config = dict(
    embed_dim=384,
    encoder_shared_expert=False,
    encoder_conv_stem=True,
    text_encoder_norm='layernorm',
    optimizer='muon',
    epochs=9.4,
)
Rows from block 5 of the image encoder of a small contrastive image-text model, named by matrix and row number. Rows with one number within an expert belong to one neuron, the router's apart. Each number is 128 + 24 x the weight over its row's rms, rounded and kept within 0 to 255. All counts start at 0. Numbers have three digits each.
After each expert's rows are labels from the 100 images, of 14848, where the router gives the expert most weight on average: "responds to" is what is common among them. Only what is clearly more common there than usual is listed. The data: simulated grey scan slices of phantoms with and without marks.
# router: router (encoder.blocks.5.mlp.router.weight, 16x128, trained with AdamW), inputs 0-127
# up: expert up (encoder.blocks.5.mlp.up, 16x64x128), inputs 0-127
# down: expert down (encoder.blocks.5.mlp.down, 16x128x64, transposed), outputs 0-127

# expert 1
router.1:138187128119134160123105124130123102122122117098148134117146146143127149143120103163143141134092155111154125106124131111152113103169123094111127129156113160143117099161130153108117183117101143095175126108190127116138136074132113120153118160150168130085129110132147140106158121132145147107160106070152114101131135162153093079095136160092124175113104156086152135131116121115175136129116
up.0:097127134101124077141138109130114121126152168097124130130118094165153172131093109132162089143169095121119082131181128092179131111109105125121152113127117156093157146166129143108089113154118132091144107105119174210139121120105126143128141153154118117118170099155134125154148140120075149126118121150115149129123150115143114088134139160119124102114156106088131108148094135142132116148138
down.0:134159117138130142128124104168155146158145119133134115100117127183098160139126100119115150132126120145119135149085134122117139131141127117093133087156183107174134128098140124127122075141129149134112104095162140127138116125218114135123113132174126156118145112114142127118160120175170157147146111122141125141127130094096124119124162122134200094109152118100133080118155115077154094121127
up.1:129157119100139117143151114166138111129099122170144185129134139159113159162146119129169142138088119155118129106139141145094139070097135148177077110122142102133087117143128160101122111144091131153162151088122127106100120151134095105160118124078114130154156161108120133095104096119138117133157096155093132162130118132128117088109119138115163172141141131121152114133094097100145112178144
down.1:138115151143086120096088132100116164085135154121125153176104131117123098128113118145100076127136171105124144103140134111141178175145108131088138114116129156158117123121147133171133152116106109152096146140127149070134121193126120137121165121147133111103131087120089119100159173118125118081125113113095128158143089133122124160132124107158131099174137121145105108128145141078106117131151
responds to: limb; bright spot; none

# expert 4
router.4:139142111102110093114108139184149118133127106140102087141100131144125119133095164086157117111119161101117127102088150181137153146106096162132139111114101138142138154130101090085141112106169122090144139111136107157082136096148165140101096139127102111110108168115112124173131123142172133133113162093163138162112123167128150107135104088139131130157117102156162119167118127125081117125140
up.0:128124168134136137126129136112096151163109101119151116148111163118125124143126119124130120121075199105122098103133096079109175154130126138115099088153099077096141114108126103143136187093140159152160123163159146122130173154113127110120113119139127126145172142087154144117124181121155143111146106127098106133165170146145130132092122129137139123092135147084109152143154131157128145131088
down.0:142094165147107072123121160106093143128138170109085115139110149149144138097168123121104149145130115099150123154149131079123099116129138142110111135135122086183120168143127114132132147103113132131157115097120168110134132129077105138122132116159115109124114128124114139138106142112147094132129091120160182110134107122132160130149141135143112207144076127183133148161128131145068145114105
up.1:158126126126129103075158133090101102166114095122132126073112132132113171143134164092127137152133116149111077104093125128150158137131141123116120171125112113150161116119141189146122119153116131082144113116104136105105125157126154098142153123134101116162110072111135128131130193171127155174145129090142131138108154152131168130104124132141170088121119128126158110154135128082157134135107
down.1:129135154158112139143107185157142115099126138127163152147126161148112101092115066114102152100086130099145155138146096104150146148129139147151129136124111178122130136101149140131152119118155104136163169171148133200106105115091152086124108111150052134139111106127153120147122097109086092125103129146157119080137145143124139137151139118143137158142130123126126122117100115115153125127165
responds to: head; noisy

# expert 6
router.6:144067116142162126130145170133092153135132156162111106131157126126138158117161109118101149125155133134120148176139112169096122142114107125186111142128093108169140097176127128158156083151126102110181134164125140115139155127157070150092107110137113080129155124120104156154118132138158082145124082151140144160138135110142171114127095133137133161104123138117097116124143115106122121121145
up.0:126087163141132140142161113169127150162112122122139152178154123065092156127119115131149118171154136141123110146104104112117092110146161108136170092144133146094126153113146124191108120131128145121128099107103136071155126157084155144145109128122142138124110132094145130125093171117109108121131124134135129129122102093114130129150135167075119095141174126115116064136148160112158102154120
down.0:105152114163125143087114110174199150069108099147090168136108137161160136126122129134130105111137142125185141136154120082135136144144099153088104110119139126159102143122096127134153135105163125129160141132171094116115116123118089090145133147141155109126128077133108110090119148080145158163135142128130160178110149135120133140114122121125108106136087144136150122131157152156104149110104
up.1:130145158113114125107120149095144156133109158148114150137083138157128131159142151124108112074123124155163163085139122076162121140132108107145174126142139118113113149160143121139144118121137115158136081090068158118134146140070154171153155139121147091087120124170162079150108112117130145112119108145149176116104121085107137126117115145106124131125097107152101157140090134110142103121158
down.1:159143131133135124117117129119135124154145148117155171109129158112159094161095115140158139132090155145122115125135135106114125142155073154105165105154135165086140172139072133120165105164129137127148100123095117121118095170061104118112132144132137137065117141080080116130115118124143092089147140102144135098136165111181099129123145125107122162129130127169107152118109132149120122112142
responds to: chest; noisy; ring

# expert 10
router.10:142136100084159150126114160144108107161162159131154146155121143116124095150137108073162120102134134083158124113106110153110124125129114128100161130133158091130158115094096165149095147164090093122116132075142109121128135092152107145088138113111158121097116145138077109092131121153119084123137114157095120149165152159135160097125110116115176137107101124120129099130140120092100094139144
up.0:133147125101141129146124126167121118158181107131107175098100086123103123123111076122133103160104142161161164082131166099137182142077106140132161143111151130145074160114138120149108143112083110130126088119082079140112149159125116152075142134108113134121150129085121130147139125132088119124116166125124154164128118133140150138122101128143137139148147134112156103134105146110124137178140
down.0:100129120138112250122143135111105151118114159144122149109130156156152142114137147135151083109179116125126120134091117127122155146077114126161121137136117135131158164148135140128140141127115139115120113102129131057136158085122145110112118138145103139166136101160163126140114091123113091130127133169116094113139098114125115118143134122152125107110124124126090161193124146109110144124093
up.1:112131136150125105109106109122136129112164118158114094131103116126106114151141133114089163154093085097134133107132100113164081121141130118145171111117105138166126116156119100121113115129099132115140182072135147111101129145162119139104129196073099151151122113113140162129125097118133108159102121163093125134094191127118150139129112140150171126144172123150116133137105123141138174143177
down.1:138102158124149047098149117145134125096150110116100112125153094188048112147115129129105166137112137152146135140141117121110104125126095133122144126088125096077121118109136124120124134135130129140179160105148110201135127121155129197108144057138162122109148121114129128121138141156119127162132127125122144132128122155137141126129105126145110110123148140156170128114139153086132142107127
responds to: noisy; head; side: right half; several spots

# expert 5
router.5:126179145129125098097140118116152135102170138124136158151093116114135125124138138154128093139145109146130147145109161147164121138163149111080122131136167108105134134159152126124113113123149096157111107072092123130116098104097144121140178138102116123153111175090153132124083145117152114144136113116130165090126131102116108153176129156104063123106162127123096088108134189150138157120150
up.0:110151145183125102126159107135105124116164114094113081127092113092110157116113116141120135113145132136118150127085157088175164154131111193187117128135125138106140132129098113131167112146134134132120108133126099103156134095151095135141122119135140138111101111158184092143125146158131114166092178135123174136147135114147082133142141144137140094113123124108124158102083170095122114104146
down.0:091132131109136076132126093137116113162135128150151136126145126100160071155132124137109120112076157105140163122114142166073152144085172145108120106165136108123132136167105120140124147132119161141106168111131137129109100115084134160117142093121160139128111162083095129134115114088102143097088154136127134128103132158127120121140170135098103166156087130114073146124138149157123140162157
up.1:153152152114128107169126124111185104119076178133131108086171162147107118121120103117157125108127120153169118137139137095077110111116132123108153122136151156142132159104158143091164145119120128163134137123130107152121102119142131116122164111144163119079154171151090110149142148113111140157126128131140139129176126104099148142129143122074100105151105143114185145139081140154118109106171
down.1:135124101130112100155144144088138125104133121149122105140161104125106166129138106102099134120160120079156122141174102147101123119116120131103144182125131087129140130159127108126154175136160137120119100092116144143138163108165118104148122123175180113048141161128111129165141113102111090147108134107080108127138147164143138103118120107095152162140106140097095108109123148083138114122102
responds to: head; low contrast

# expert 3
router.3:094136150115154111104122109119145133134100093118123142075127122094118110118100116120099123128115129120136145094183131133101144134102174119154104133101118102160114081168131090081116120147150127162153136133132107155108126145151101144125125149106091117145143090125163161124127130120125106150150156176128134150143142110123094125118132125082188138162117111076163111141123201139168115168140
up.0:128103109110170098168118106116120153112147145112190149083134137101114133108156108113100092139088141112132129145080149151188112136135124123123147142109128097133114113151152131108137069106132129087158123108109113159092130187111133137149136122112151136127171114139130126146079182069174092162153157109155120119124131107136122164114122144118123146158142155131130133148134108117126153139111
down.0:090130149138123171123146115143134134137120111148108143171171212125109118136126125136148142154145144120155120123089130113118098164142149137109146103085150135134139125052133093136140151140132140118120130082073121088141165121121111121102115162130120121109117121087163131097118101139107111104098119130119146137143155136132110110121127136138149096118139089111054098146175145129145165124166
up.1:146116154104117097094127122126112170087108126128154166176098134130122098147138139102136137088123138055101109118125082100130116125176146137107133086111171111108157150132127140136157127181141165153133148139146124130115150149129105160120136155102150102129153108140104119158108118136092131100120100132135137129112124161117181105131093109129101146125098142104196114160162114105138160146150
down.1:111120116098131079121136109108126151179142156108148152091121143120201139156120121139134136102166132164119142099117106142130112129141143132144132121129106128118129197144139121157101127138113140151101144151087157140104101109076095150085143112099092102123125121165068144172103172144130131097123132135145111148117131111079112109141128128145143183114085117136113108118105154146151118144098
responds to: limb; side: right half; bright spot

# expert 0
router.0:114114151173150121049136123151114124111114091125146057140131114097137109127107155114117151133115120174102145133098156139153120146121125143093115099134138154151138135108162151100101109131154154141149152130095120124146126142076120154133166148104124117113132140172078142121152106110118171126128117160170127158101123171105118136095156132137121102135123089160148149131171093157139151163125
up.0:135138109109144124129124070126072147104126118135158139088109118123161126107172119108113107138093093162156141105136114112135165157168142152143146111155167165130123119135139117144137119170107131160131122152133145114083125151125144147150112129142125133149166083094159124108118120144143081051111156145126139142123140123093116096152110160119125163127139141110132140092183158111066114118137
down.0:103147149112104147170130126122118152089109118083120168136134153141095138104115130108156095132122129147142162121123099133123116111148130152120136159154107156070118054155134139135119137121119072145142174124148129209098143128153153080136079113178114118177126127109158110111111127134134130116135087135117135151129149095117120156121146120135117120138148151091154111121110117127144106114079
up.1:121145155085103122102121122116149114124137126147125167104165132151125140133110124163089140125142149099120113153143134108154139135117147123174165135118130098141113186111114081103102116140133151146140080118117103104083147138139144153145107194114105137136112159132112126134138177152151104166167113124153110133096082123089100159099118137125095101158113155129094102161160139157167150152160
down.1:161119123145114099103170116121100107128158123077104110155141107160134135100103161120167139112111136139111129145129146119154137124136152086121120140162140131117136123099153138140115113087181146109116155198120120156127111126108149075148132044140133158120108081183085128124132113109116130144134095152139135117134121142100150144155119125103128110073130120168100148123157112112138092123112
responds to: head; crack in bone; none

# expert 15
router.15:145164075126102128102114130112156129140081112141087169107113128144121102142133105080103110094123156123126100114107130123171089093162158134076107122111115139093131156158131161104158103114119114131163145139069107134082162094160137088108128115112125101086142136133110133109116164140086111112146118106127133157136138134140126103123126120109062104118118103162131091162144134143126134125108
up.0:125130165124146081111128165104125144121088140151134142163109130149144150162097140150123112155119155113130115098107103125173099134158150102116133121161104096111134120113133117134154138132110136171122096128150145133089130149099092162129105164113146159142147161146116117129138201102133145139118141054127102159112134104086137142102120163135126132138143160145070059105137143144098126134111
down.0:078126093127120115143137131082152101124137170146092121080139122123142139130133135119113094139127156132148139138140134146123140152127141123124108142123079140166145103110105100087094078146161095138156177104116120143173123075119150118064123111170115108178156153093162121130149135149141108130149139109169126095124126175147156141109185123126142138128107112120113137152143117145122157126161
up.1:151119109112089127108140173120116157160105164096136109099096091088121142144107061129151166138095177113149154100113084129103156131104128132144116122097111115131120160129134102141130150150102152144177135152125095132092149127131123136115131130102188077142102122107098152139133150161137117125149124144147093187131109107114176153105145131119136121123121124124192118156143131108134114139134
down.1:123085148112097099161170129083114167114111145132080141131111193140097144116080144142164099091161130156135160139111125115106091080172122118124123137163095118159126121125113133099163136140133112132190123172121116120120114130144150122130143080129121140141154113127113147136103110081129137126117110143155148120107145156145153167124105147136119147094184130147112146114110120090124131090105
responds to: limb; side: right half; crack in bone